From a checkpoint of a small audio frame classifier: widths [192].
Rows from block 10 of a small audio frame classifier, named by matrix and row number. Rows with one number belong to one channel. Each number is 50 + 12 x the weight over its row's rms, rounded and kept within 0 to 99. All counts start at 0.
After each channel's rows are labels from the 100 clips, of 14848, where the channel reaches its largest size: "responds to" is what is common among them; "loudest band" is the band of the loudest frequency at the time of the peak. Only what is clearly more common there than usual is listed. The data: Morse code for random letters and digits, with fading, noise and interfering tones. In brackets: how many of the 100, against the usual share in percent.
# filt: filter width-3 conv (model.blocks.10.filt.weight, 192x192x3, each kernel summed), inputs 96-191
# gate: gate width-3 conv (model.blocks.10.gate.weight, 192x192x3, each kernel summed), inputs 96-191
# out: residual pointwise conv (model.blocks.10.out.weight, 192x192x1, transposed), outputs 96-191

filt.64:41 42 50 42 72 58 69 58 65 76 49 46 53 55 62 49 50 56 60 64 65 74 37 59 34 57 59 56 52 42 36 39 81 42 41 44 44 54 48 57 32 33 46 32 45 56 39 21 69 53 42 60 46 72 55 55 66 60 43 38 36 37 64 46 37 56 42 63 25 42 49 49 39 66 45 43 57 42 52 42 45 43 57 34 67 54 41 64 52 34 45 49 58 48 41 44
gate.64:60 39 31 58 40 53 57 50 61 54 49 41 36 57 32 64 32 35 42 42 39 50 57 54 52 36 44 59 26 51 37 59 39 40 30 60 44 50 49 60 50 49 56 34 59 63 42 57 64 54 49 30 54 35 43 57 26 40 50 35 52 51 55 33 34 45 52 34 51 32 64 58 66 80 28 47 59 55 45 72 43 36 58 40 53 28 25 59 65 31 61 48 55 57 70 51
out.64:63 59 55 27 36 38 42 30 46 51 39 41 40 49 56 48 52 54 54 42 78 41 40 42 56 60 56 50 47 42 46 53 55 54 54 49 44 49 29 41 43 61 42 62 54 28 27 34 26 37 57 62 58 41 43 54 56 46 49 45 31 76 52 29 47 48 74 52 54 63 52 69 66 39 57 38 47 50 65 48 64 41 23 32 38 53 72 58 50 36 56 70 55 54 48 31
responds to: the character "h" (30 vs 12.1)
loudest band: 500 to 1000 Hz (63 vs 33.7)

filt.103:46 66 62 70 42 54 38 69 45 56 41 52 72 44 49 34 44 43 48 50 52 44 65 57 53 62 46 52 44 62 55 20 39 28 62 43 51 37 36 50 33 55 43 55 56 44 40 58 52 54 30 48 23 49 54 42 47 50 29 51 56 54 32 29 32 62 51 33 33 56 58 64 30 55 49 43 55 47 57 41 47 46 73 54 73 19 31 40 32 28 48 40 50 55 65 70
gate.103:32 47 21 47 53 35 38 45 46 35 61 67 41 42 37 57 48 47 41 61 52 61 44 53 53 58 59 67 40 55 52 78 54 47 35 62 76 49 56 34 72 64 58 52 59 56 37 61 47 27 60 46 54 41 42 60 72 67 43 34 55 49 47 21 37 54 61 53 27 36 61 64 27 37 41 49 61 69 46 71 53 28 64 39 41 36 39 37 58 46 40 47 51 48 55 47
out.103:46 50 25 40 52 48 79 50 64 60 70 42 51 53 31 37 66 49 59 57 52 34 57 39 55 52 42 33 54 40 65 68 33 56 59 59 58 68 56 20 63 55 40 43 51 43 41 29 51 40 35 46 52 73 36 66 23 63 56 50 70 66 57 47 63 63 46 63 39 43 34 41 42 48 41 47 48 40 49 32 37 39 70 44 46 36 58 71 60 60 54 61 54 62 45 60
responds to: reverberation (58 vs 15)
loudest band: 1000 to 2000 Hz (42 vs 20.5)

filt.24:54 56 51 51 62 65 38 41 52 66 47 46 47 52 27 68 41 74 44 52 57 44 29 52 52 66 72 38 52 48 53 60 43 85 55 55 38 31 45 56 70 46 56 61 54 76 47 57 46 72 49 56 60 40 38 59 54 60 55 45 58 43 67 45 79 58 57 47 34 43 38 43 49 63 47 60 48 51 53 48 62 37 27 48 56 37 36 57 37 51 44 56 66 38 71 68
gate.24:53 50 53 59 27 56 45 45 42 24 53 47 50 64 70 54 44 38 42 56 43 66 69 50 58 53 49 64 49 51 38 44 52 35 56 45 65 44 43 59 56 54 58 47 38 46 43 59 31 48 30 53 32 59 27 50 42 50 32 70 50 20 32 56 31 47 45 54 67 45 76 69 72 38 59 56 65 54 43 75 45 67 66 59 47 66 43 57 36 52 37 45 60 67 40 55
out.24:63 31 59 33 62 38 57 52 52 71 59 52 47 54 37 51 44 32 43 41 54 39 44 50 26 48 62 50 41 40 37 53 60 81 69 33 54 69 51 43 36 53 57 46 50 38 53 61 59 40 64 51 48 50 35 54 54 61 69 43 62 56 57 46 29 63 47 67 61 57 61 37 46 26 46 54 60 38 45 66 34 59 56 31 44 59 51 37 75 67 63 57 39 53 57 63
responds to: speed: fast (84 vs 33.1)
loudest band: 500 to 1000 Hz (61 vs 33.7)

filt.33:53 43 38 65 45 53 52 48 74 49 63 39 38 61 68 63 54 61 38 50 27 31 52 54 47 69 40 63 66 19 48 44 51 46 45 52 49 56 43 55 79 63 57 48 47 51 48 57 43 62 70 52 57 54 62 53 61 64 86 45 32 46 46 44 62 35 40 58 47 47 38 53 68 50 37 51 31 45 68 54 64 30 59 43 39 62 82 48 51 59 43 57 75 44 46 57
gate.33:63 62 48 68 69 63 56 68 66 47 56 53 46 71 58 46 60 50 60 66 68 71 62 71 50 49 60 72 76 64 56 65 55 48 63 45 61 40 55 51 36 49 53 42 52 50 47 63 46 31 42 50 44 37 40 49 62 44 45 29 55 45 37 40 57 47 33 55 69 50 62 64 46 34 31 57 53 37 60 53 33 50 68 60 58 53 59 32 69 48 26 37 75 69 38 48
out.33:54 50 37 61 32 64 72 46 31 54 42 46 50 36 41 40 34 45 30 29 38 70 56 37 26 45 66 57 50 46 43 57 45 34 66 50 46 46 35 44 48 21 40 38 59 36 45 88 40 45 33 59 62 40 42 56 48 63 64 56 31 43 38 44 34 53 43 60 61 63 56 34 32 32 42 51 49 53 41 53 69 51 70 61 48 59 55 52 56 44 41 58 66 48 43 51
responds to: speed: fast (93 vs 33.1)
loudest band: 500 to 1000 Hz (60 vs 33.7)

filt.118:40 45 44 32 55 65 47 73 53 52 44 41 34 52 56 51 25 35 53 57 46 18 60 51 59 45 54 55 54 30 48 45 42 42 44 43 49 45 43 38 41 60 60 45 32 66 48 66 50 24 49 44 29 45 51 51 62 33 56 46 35 36 56 09 65 48 45 70 49 55 55 40 71 41 43 39 43 39 51 54 59 63 35 55 48 39 57 26 48 52 46 34 50 43 33 30
gate.118:61 31 64 61 63 13 49 32 49 64 70 36 58 42 62 42 44 80 57 66 59 59 46 46 47 39 74 48 71 63 55 57 43 53 41 54 73 26 40 49 45 41 71 50 46 41 52 64 60 61 49 43 52 44 46 56 33 56 53 42 50 22 56 42 51 45 47 43 53 53 51 53 57 55 60 47 78 50 52 63 58 56 60 28 41 61 67 44 44 44 46 65 53 60 47 67
out.118:38 53 51 36 53 33 71 52 40 59 43 52 46 50 47 54 51 55 33 47 51 44 65 51 21 63 56 55 37 52 48 31 47 57 47 55 64 60 33 60 47 54 74 38 42 36 72 42 46 29 49 58 61 64 56 50 65 50 47 54 39 23 50 60 61 45 43 53 73 65 69 24 38 60 43 45 40 64 40 38 50 61 49 47 47 53 75 49 62 58 33 38 44 33 53 65
responds to: speed: slow (62 vs 33.3); the character "t" (48 vs 13.4)
loudest band: 250 to 500 Hz (33 vs 11.7)

filt.110:69 53 56 51 62 70 48 52 55 36 56 69 57 49 63 68 60 57 53 52 67 22 61 56 55 59 53 79 73 79 64 38 52 46 61 34 66 56 57 66 46 29 38 74 59 40 71 41 48 52 73 35 56 52 42 68 49 48 62 55 29 72 54 56 45 47 40 71 46 39 57 56 55 52 57 66 33 66 51 47 42 78 52 41 81 53 51 38 62 44 32 32 50 51 53 54
gate.110:31 44 60 59 61 40 60 59 70 65 47 31 78 44 43 67 46 58 54 38 37 43 53 55 51 59 38 62 45 75 33 66 62 64 57 55 51 33 51 31 51 46 55 38 65 60 41 68 33 29 26 51 46 34 25 57 48 66 44 52 78 31 23 56 58 50 60 43 31 59 37 64 38 33 44 36 51 48 39 65 71 28 74 54 49 52 37 50 60 43 68 49 52 55 33 44
out.110:53 47 72 58 63 48 59 47 48 61 53 54 52 52 60 55 49 43 61 79 57 38 46 52 54 37 52 40 30 47 44 53 37 56 50 64 57 69 48 38 44 50 46 65 60 36 48 31 33 49 48 54 34 39 12 43 28 56 59 23 69 41 60 48 29 62 38 45 30 70 53 46 42 35 60 60 47 56 51 54 45 28 43 31 59 45 51 47 49 54 48 35 54 46 59 40
responds to: the character "e" (33 vs 13.8)
loudest band: 500 to 1000 Hz (61 vs 33.7)